A small image denoising model, trained from scratch.
Model: 11.9M parameters, widths [96, 96, 192, 384].
Training: soap at rate 0.001, 9800 steps.
Data: trained on dead-leaves pictures: piles of overlapping shapes, 36250 training examples, 69.2 epochs.
Rows from block 7 of a small image denoising model, named by matrix and row number. Rows with one number belong to one channel. Each number is 128 + 24 x the weight over its row's rms, rounded and kept within 0 to 255. All counts start at 0.
After each channel's rows are labels from the 100 images, of 14848, where the channel reaches its highest value: "patch colour" is the nearest of a few named colours to the mean colour under the peak. Only what is clearly more common there than usual is listed. The data: dead-leaves pictures: piles of overlapping shapes.
# convs0: first 3x3 conv (model.mid.1.convs.0.weight, 384x384x3x3, each kernel summed), inputs 0-95
# convs1: second 3x3 conv (model.mid.1.convs.1.weight, 384x384x3x3, transposed, each kernel summed), outputs 0-95

convs0.131 [102 156 106 108 147 140 163 110 131 101 103 159 116 140 110 117 109 109 113  99 104  93 142 173 111 140 108 157 122 154 123 135 116 126 139 117 114 134 105 166  93 161 121 175 104 138 130 121  82 118  85 115 113 116 140 113 110 165 129 109 171 117 133 108 135 133 103 143 130 125 120  86 115 137 114 128 124 129 146 134 146 116  97 130 137  88 106  99 109  93 142 101 120 134 127 103]
convs1.131 [154 140 133 134 124 140  88 110 111 146 130 130 144 125 124 124 152 123 111 115 102 123  73 128 150  86 115 107 121  82 144 123 115 126 130 129 101 162 121 122  99 118  88 136 111 138 128 102 129 122  51 151 110 142 147 155 125  66 121  94 124 141 103 117 147 153 134 115 126 105 155 119 103 137 143 122 130 103 121 133 105 146 109 145 114 118 156 161 142 120  41  83 128 127 111 120]
patch colour: green

convs0.319 [137 143 135 132 103 110 141  91 142 162 131 155 148 133 156 194 129 117 127 102 161 136  89 161 129 170 146 122 158 119 114 155 159 154 159 132 167 161 151 138 134 149 128 148 134 113 144 114 176 191 145 107 140 129 120 160 121 137 129 144 149 147 131 171 126 158 141 157 150 117 154 159  95 129 123 155 132 160 131 143 130 116 149 142 142 129 143 144 147 127 114 128 118 124  92 178]
convs1.319 [153 150  87 116 119 138 126 117 129 108 148 120 125 142 136 124 125 115 114 103 103 135 124 143 143  95 147 102 153 119 103 136 118 139 112 149 131 121 129 145 103 120 123 137 153 117 137 126 105 113  58 139 125 148 118 172 121 143 102  96 152  94 106  99 163 128 181 119 122  70 111 126 121 132 119  96 121 114 117 116  97 170 145 119 137 109  88 113 116 126  92  80 145 123 117 140]
patch colour: pink

convs0.177 [150 132 116  87 143 130  98 112 111 153 136 109 119 139 131 173 129  93 114 137 166 132 151 119 133 131 142 116 142 107 131 148 149 130 122 142 194 151 176  82 140 103 130 139 151 110 123 112 153 152 160 165 116 159 134 142 134  92 117 168 121 181 122 127 129 127 109 139 153 155 154 166 152 123 121 140 115 135 110 131 118 152 136 113 127 165 104 149 120 186 144 152 151 139 122 136]
convs1.177 [144 136  92 156 132 132  88 127 111 140 110 118 119 122 145 164 100 122 135 145 131 163 110 139 152 117 138 139 152 121 144 137 140 128 119 139 139 173 140 144 144 139 103 125 159 122 141 127 120 115 101  99  95 144 120 146 123  67 153 124 117 152 135 114 137 137 179  93 124 101 142 131 135 104 130 128 133 124 124 114  69 150 138 125 142 118 136 124 110 128  95 105 101 134 105 137]
patch colour: pink

convs0.32 [125 159  85  75  70 140  98 106 138 110 109 119 142 101 144 122 113 111 106  89 141 108 151 114 163 181 102 115 125 118 164 152 134 120 130 140 129 100 105 113  97  98 124 175 103 114  95 107 127 117 128 119  95 104 127 127 126 123 163 126 133 108 158 139 120 144 143 161 108 129 114 142 124 116 103 117 115  93 101 104 103 125 115 139 156 132 123 118 102 120  99 120 119 114 184 112]
convs1.32 [203 123  98 142 131 110 106 114 151 122 130 113 123 145 121 126 125 150 110 130 154 122 115 131 147  91 115 154 171  96 129 116 142 130 104 108 120 174 130 116  84 122 140 139 139 122 120 104 175 112 148 157 106 133 116 150 107  61 112 112 120 108  91 115 137 102 135  96 161  73 157 177 124 137  79 109 161 119 138  93  91 128 115 132 113 123 132 146 122 124  79 113 130 132  99 155]
patch colour: pink

convs0.129 [154 170 132 173 121 153 139 152 174 126 126 145 118 162 148 147 113 142 149 159 150 145 162 128 145 152 142 154 120 141 113 152 151 171 148 121 146 147 123 119 136 147 145 128 142 146 133 151 139 167 172 148 141 145 131 148 154 156 113 168 139 154 124 155 131 196 127 167 126 142 172 165 156 177 140 137 173 141 149 140 127 141 163 114 126 173 137 154 176 152 132 121 132 133 144 189]
convs1.129 [128 147  83 140 123 128  98 109 107 131  88 128 119 115 112 158 115 127 112 140 129 108  92 128 130 116 137 118 162  94 134 117 131 116  97 159 126 138  98 149  88 126  81 140 124 113 111 120 153 129  79 126 109 123 124 185  80  87 105 104 110 131 105 120 150 156 134  79 109  74 169 115 104  94 118 122 154 111 149 104 113 133 150 103 141 149  84 126 130 122  69  67 143 141 109  84]
patch colour: pink

convs0.153 [166 155 128 148 169 161 124 122 118 159 124  94  90 132 119 152 155 123 116 155 112 130 127 115 118  89 144 104 176 131 100 119  98 138  93 158 175 131 161 138 142 107 119 125 144 133 184 144 139 181 120 146 131  72 114 164 151 114 124 110 129 143  94 106  87 127 140 116 191 125 133 123 130  79 148 145 151 147 143  97 157 146 101 155  95 115 137 115 107 124 150 132  98 145 124 105]
convs1.153 [135 139 134 181 112 133 113 158  93 135 129 136 109 159 104 162 139  99 147 167 158 112 147 119 162  95 130 163 131 154 100 118 121 149 174  84  98 177  71 150 143 157 149 133 135  98 121 145 116 124 186 112 140 184 184 164 122 109 131 171 109 137 150 111 151 131 104 116 146 129 106 106 162 117 146 159 162 127 139 153 100 103 139 171  96 166 136  99 119 119 103 152 106 149 140 147]
patch colour: pink

convs0.374 [ 72 142 117  89 106 130 117 110 111 120  90 168 147  91 122  83  86 106 128  83 147 114 137 114 131 148 105 121  77 111 146 117 120 123 142 108 125 118 109  96  92 125 136 140  90  79  62  94 112 115  99 114 148 137 122  96 108 125 146 117 128  91 132 112 114 124 142 123 103 119 114 135 119 137 109 115 114 125 107 115 121 106  94 101 131 103  82  88 108  94 125  90  87 158 164  95]
convs1.374 [155 123 103 120 100  95 127 146 130 141 125 100  73 115 135 121 110 137 112 134 125 127 111 121 135 120 138 121 178 114 143 107 125 127  87 125 125 166 130 134 100 107 122 130 120 105 145 120 124  90 109 142  99 129 116 152  88  70 107  97 127 129  99 148 141  95 117 124 154  84 158 168 132 157 113  95 115 110  93  97 108 124  80 121 109 101 138 160 117 115  53 129 136 116 113 154]
patch colour: brown

convs0.135 [120 141 136  82 125  88 127 136 133 131 103 120 108 103 126 182  88 108 128 119 166 165 170 183 171 157 128  99 144 122 166 129 123 131 148 157 168 173 100  86 113 114 127 104 139 107 150 110 123 138 115 143 103 185 149 135 112 112 152 113 109 169 170 129 121 127 164 169 158 175 123 177 127 103 118 140 104 104 134 139 104 132 109 117 130  79 147 109 148 140 117 130  92 123 129  87]
convs1.135 [177  79  84 157 106 156 101  98 122 145 128 107 118 127 120 150 114 101 131 145 144 101 141 123 138  93 113  91 141  95 162  93 124 124 130 139  96 170 114 129 116 126 138 130 154 133 103  94 151  68  74 111  99  99 123 154 128  85 131 149 143 117 120 101 122 129 121  61 145 134 143 131 123 112 105 144 154 122 149 137  80 115 134 145 135 132 124 106 134 145  84  95 131 132  90 115]
patch colour: pink

convs0.293 [111 107  75  96  92 121 102 102 124 108 122  98 124  79 122 123 105  92 102 105 145 134 152 110 126 110 110 127 140  87 139 127 132 140 125 102 123 110  91  83 101  75 123 111 107 117 112  83  91  88 116 125 100  86 133 128 104  81 137 138 110 116 121 123 109  98 137  99 106 135 116 130 126  69  82 124 100  90  89 104  85 147  86 129 134 113 121  99 113  92 100 106 131 115 177  85]
convs1.293 [184 132  98 124 127 131 112 122 145 136 130 151 135 108 140 127 124 105 144 135 123 131 109 125 151  86 131 144 138  93 122 101 141 119 133 118 115 214 124 110  70 111 156 108  87 105 147  93 155 108 147 144  94 117 139 150 135  68 128 112 132 136 119 139 123  75 156  99 139  90 151 192 135 110  55 128 131 118 126  89  98 120 108 145 132 120 140 132 134 101  67 127 139 125 114 127]
patch colour: pink

convs0.291 [105 121 242 158 157 150 100 121 133 121 164 144  84 103 157 124 122 184 121 169 144 108  92 185 136 126 117 136 133 145 124 122 122 170 158  95 145 132 156 109 133 131 178 127  85 144 131 100 131 154 148 112 133  98 111 151 155 105 107 130 156 127 114 141 112 136 105 107 102 107 149 120 139 110 120 138 145 137 148 143 132 115 151 122 146 131 127 150 125 133 131 129  93 120 186 120]
convs1.291 [148 162 103 136 118 130 120  95 121 151 135 124 111 116 102 114 138 161 138 107 121  90 104 124 130 118 118  92 149 148  99 135 136 111 118 162 102  92 116 125 113 122  89 126 134 152  95 133  65 104  80 108 123 152  92 177 100 133 135  99 194 104 102 115 141 165 126 148 153  88 131  94 112 132 140 111 115 123 106  65 109 126 166 120 156  88 121 116 144 110  84  81 146 124 120 146]
patch colour: pink

convs0.99 [170 147 121 116 111 139 110 123  97 126 120 106 115 164 155 146 141 122 105 161 123 127 105 121  91 118 149 120 108 113  98 137 102 115 116 135 155 154 130 127 156 119 135 144 140 128 175 180 121 158 104 156 100 134 121 149 174 135 130 135 125 143 111 104 136 123 112 165 146 114 154 142 140  95 129 171 106  69 138 146  83 138 117 162 152 125 152 156 113 164 168 167 132 103 113 168]
convs1.99 [171 149 120 174 114 137 104 158  87 115 139 136 116 151 136 150 107 130 125 143 129 109 142 143 143 115 130 133 170 125 121 152 107 118 171 110 117 148  49 146 108 164 109 123 126 139 115 117  91 124 145 101 118 178 150 155 147  99 145 149 116 129 149 138 181 147 110 131 134 122 140 119  92 145 128 137 156 137 121 159  86 123 166 177 109 150  92  80 101 100  89 103 138 128 149 122]
patch colour: pink

convs0.72 [139 121 103 127 117 159 151 139 133 133 130 153 167 122 172 155 129 106 178  78 104 158 145 159 168 159 146 156 151 167 130 120 162 149 214 107 144 177 159 147 148 139 169 163 128 126 123 133 165 164 148 127 169 134 172 168 125 146 122 147 162 135 134 174 144 136 156 141 148 133 115 135  79 145 100 147 150 153 144 172 126 119 133 147 115 147 168 125 154 131 127 129 127 142 164 114]
convs1.72 [130 165 101 113 139 130 118 112 102 100 105 142 120 126 147 105 127 114  87 144 136 142 104 115 102 104  95 111 138 113 128 125 156 138  91 130 109 121  98 130  62  99 150 120 115  90 112 121 118 133  99 139 105 125 111 197 104 126  99 148 147 108  88 121 153 156 111  94 151  46 123 114 109  96 113 128 133 115 136 107 114 139 121 117 150 122 113 126 129 126  61 105 126 132  93 121]
patch colour: pink

convs0.280 [161 177 112 136 163 134 136 110 123 139 132 144 110 176 127 159 130 128 123 140 128 127 146 167 106 122 125  93 116 117 137 148 129 112 157 130 166 162 141 145 138 133 149 125 132 132 158 139 146 174 135 151 128 124 135 132 139 106  80 118 130 133 121 105 151 148 144 159 146 114 121 141 123 183 143 145 116 152 104 131 131 108 126 139  93 125 140 150 145 144 132 160 125 121 104 185]
convs1.280 [173 128 103 139 115 131  92 124  96 142  93 123 113 133 104 130 109 116 134 127 108 133  93 153 160 121 121 144 139  97 110 151 125 136 124 141 123 144 100 168 112 127 112 154 149 123 136 130 109 112  80 119 129 145 136 176 132  92 151 115 143 126 130 102 164 158 153  94 124  87 140  95 111 111 133 119 136  97 123 141  83 155 133 141 138 116 123 109 115 145  32  86 144 113 137 123]
patch colour: pink

convs0.166 [144 126 174 165 128 149 116 121 115 130 148 141 109 140 141 128 172 184 109 133 107 134 131 117 146 111 143 118 163 114 151 127 119 127 126 155 160 125 154 111 150 113 106 136 136 176 182 154 124 149 113 146 112 170 110 133 130  92 117 141 121 142 105 131  96 112 116  97 151 102 147 121 149  91 101 102  83 212 118  96  95 171 117 178 105 130 120 127 133 161 182 130 147 136  98  96]
convs1.166 [132 180 100 192 110 119 126 160 117 101 145 120 119 135 128 158 145 133 143 141 125 132 125 133 167 111 120 161 157 123 133 167 141 157 143 110 151 152  72 146 141 160 144 127 145 131 130 115 120 124 173 108 140 195 157 151 149 103 127 144 131 135 116  98 188 135 132 159 132 139 126 134 116 129 133  89 147 138 119 151  91 119 133 162 113 127 123 108 125 105 130 145 122 153 161 172]
patch colour: pink

convs0.377 [142 160 153 144 147 165 130 120 161 137 101 167 144 178 151 147 144 135  63 156 109 117 109 142 113 155 124  95 105 131  86 126  92 157 112 121 138 158 136 144 131 153 136 155 141 118 126  97 139 145 156 112 156 115 123 186 131 184  87 151 179 117 116  98  88 129 160 129 139 165  85 138 143 161 134 140 135 125 169 134 122 116 146 110 105 138 101 128 140 102 131 125 150 134 156 163]
convs1.377 [132 120  98 132 132 136  98 118 129 150 116 126 141  95 125 139 111 113 146 101 120 120 111 128 153 122 119 127 171  97 143 129 127 112 117 147 131 150 101 158  68 111 110 113 143 112  95  91 136 126  71 100 127 146 141 162 121 105  91  76 116 148 114 140 141 140 142 102 103  59 140 135 110 109 102 111 148 106 137 110  91 119 128 150 115 151 121 125 120 109  49 115 133 124 118 108]
patch colour: pink

convs0.67 [159 136 213  87 128 142 115 102 120 114  89  95 121 138 114 118 137 183 100 113 104  91 145 101 116 112 112 152 152 105 143 139 122 127 100 140 135 107 131 144 154 131 133 145 134 171 197 180 150 133  84 143  79 152 133 133 151 120 118 131 132 102 134 114 108  95 118  94 109 137 137 109 154 100 138 125 120  87 125 126 110 168 125 153 121 121  93 100 151 123 133 149 155 104  63 104]
convs1.67 [144 136  98 188  98 138  68 187  99 150 108 107 114 140 120 155 133 112 135 154 132 114 117 159 143  95 140 170 153 137 118 134 117 131 155  69 145 157  52 137 138 162 102  93 140 141 130 101  92 112 142 119 136 188 157 144 148 131 158 147 110 161 149 120 174 148 103 121 170 134 116 120 131 122 103 140 105 148 154 170  52 123 162 169 115 151 112  97 100 103  73 113 121 129 131 145]
patch colour: pink

convs0.262 [109 159 155  95 141 156 146 109 143 173 119 133 191 120 127 122 101  96 148 143 117 140 161 140 188 200 133 156 118 135 195 154 140 141 147 131 137 140 142 130 134 137 163 160 140 118 127 106 112 118 105 133 107 108 188 144 130 144 221 133 118 129 178 139 170 135 137 133 131 139 143 153 127 106 136 142 123 118 126 130  85 157 112 142 160 140 162 113 119 158 126 150 122 159 207 122]
convs1.262 [190 140  95 108 106  85 110  77 123 137 103 143 108 123 129 147 144 118 112 143 157  86 114 110  89  89 125 136 124  93 112  77 128 119  86 105 124 168  78  99 110 107 126 109 100 100 108 135 143 110 112 166  98 114 104 174 118 103 111 138 137 107 134 133 107 109 134  67 151 113 125 163 149 109  91 125 157 151 148  97 105 132  64 138 107 116  92 147 158 137 104 145 110 111  58 124]
patch colour: pink

convs0.122 [105 166 132 168 134 138 163 119 151 125  98 158 139 139 162 103 127 105  66 134 177  64 122 136 104 120 114 104 101 155 119 131 151 136 186 107 147 103 154 137 154 100 149 105 110 110 109 118 122 130 142 172 178 155 144 136 138 154  82 127 136 128 134 142 129 123 127 123 114 132 129 145 106 160 156 137 137 143 121 152 128 131 114 123 157 153 151 124 129 176 170 184 172 121 154 140]
convs1.122 [125 179 114 119 120 137 108 140 101 150 106 107 112 142 118 140 130 133 105 106 119 142 105 137 161 124 145 119 147  93 127 119 139 127 106 142 131 136  65 144 110 139  93 127 134 131 108 111  85 121  90 123  83 149 100 163 107  91 114  79 148 122  91 107 145 171 144 102 133  59 127 102 106 133 133  98 131  87 112 121  97 142 170 129 135  87 118 113 108 115  63  93 162 121  97 107]
patch colour: pink

convs0.184 [105 100 135 120 120 178 165 182 145 147 135 112 163  89 144 145 146 111 126  92 114 146 180  90 182 178 150 155 124 148 188 163 156 162 141 128 130 137 116 124 126 128 137 142 149 117 140 104 137 131 111 104 105 118 159 150 128 126 175 184  95 156 168 161 153 133 118 155 124 154 121 154 152 125 124 153 143 115 116 132 103 146 133 138 144 136 158 137 107 109 130 139 130 143 153 121]
convs1.184 [153  84 100 105 132 141  86  88 115 157 110 141 135 118 121 150 131 126 149 139 120 129 119  78 100 112 124 132 191 114 135  79 121 115 108 128 114 204 121 126 139  93 146  74  99 109 162 102 149 140 111 145 122 128 112 172 131 148 104  85 137 126 127 117 105 128 143  69 128 117 139 159 128  76 129 137 144 138 157 128 141  93 125 168 131 163 102 117 115 131 114 136 130 115 108 141]
patch colour: pink

convs0.75 [141 114 215 142 143 101 139 139 131 126 108 149 160 116 132 116 116 169  76 120 133 111 124 152 115 134 124 122 131 147 114 108 108 158 124 122 171 135 137 120 148 137 175 154  78 157 121 162 145 159 132 148 131  82 115 136 136 124 140 122 146 122 154 182 135 117 108 115 121 120 138  99 167 162 170 157 110 125 131 155 100  96 126 137 146 145 161 140 121 150 156 147 114 101 101 132]
convs1.75 [135 192 108 154 120 164 101 136  92 137 119 142 114 160 134 138 110 116 150 123 126 114 113 142 117 125 145 116 130 115  78 149 146 118 167 137 141 160  62 156 100 165 163 104 159 136 111 148  76 111  92 107 100 174 116 168 108 107 112 107 144 146 143 134 155 171 143 137 148  61 114 129 102 125 120 124 155 130 151 143  69 138 132 140  81 106 123 108 127  93  93 134 161 142 137 129]
patch colour: pink

convs0.120 [102 143  43 133 142 131 157 111 148  94 119 133 132  88 154 112 110  90 130 122 158 135 137 130 157 130 128 121 148 144 132 138 138 140 121 159 150 138 120 108 116 117 123 165 138 125 130 110 100 135 136 146 161 104  95 113 124 153 170 121 120 159 117 142 170 156 151 127 114 153 139 138 131 120 122 120 138 131 154 146 117  99 149  74 150 134  99 128  98 116 159 124 112 149 158 147]
convs1.120 [156 136  99  90 142 147 113  69 140 144 118 141  92 123 117 119 132 138 129 134 160 104  98 130 114 109 115 131 148  99 131  83 129  89  92 153 106 180 114 111  89 113 156 128 135  76 100 123 130 106  97 138 108 112 121 185 135  95 103  99 125 104 108 116 138 143 154  89 145  81 145 166 148 128  87 120 136 141 153 109 109 116  72 155 124 154 119 142 131 121  69 112 154 119 111 158]
patch colour: pink

convs0.318 [104 157 129 151 154  96 123 148 123 116 131 133 150 130 126  99 148 126 139  92 190  87  84 141 150 167 158  76  80 149 162 139 116  96 168 119 124 121 114 139  99 126 114 154 113 122 141 111 112 129 178 111 123 117 128 120 109 149 114 119  97 114 140 137 127 139 144 110 103 133 137 135  75 118 135 109 107 175 117 132 160 144 135 100 135  97 118 125  78 121 119  92 138 150 154 113]
convs1.318 [154 109  98 139 126 129  94 159 116 138 131 101 119 120 152 118 151 127 123 118 127 116  92 132 156  84 102 112 147  99 162 120 132 123 136 140 137 161 101 130  89 113 115 127 121 155 128 113 104 144 111 127 121 123 138 147 139  59 126  97 138 151  87 124 136 111 135 112 146 103 140 139 126 136  96 106 103 105 114  99  91 138 119 139 117 113 136 160 137 103  52 119 120 103 169 140]
patch colour: brown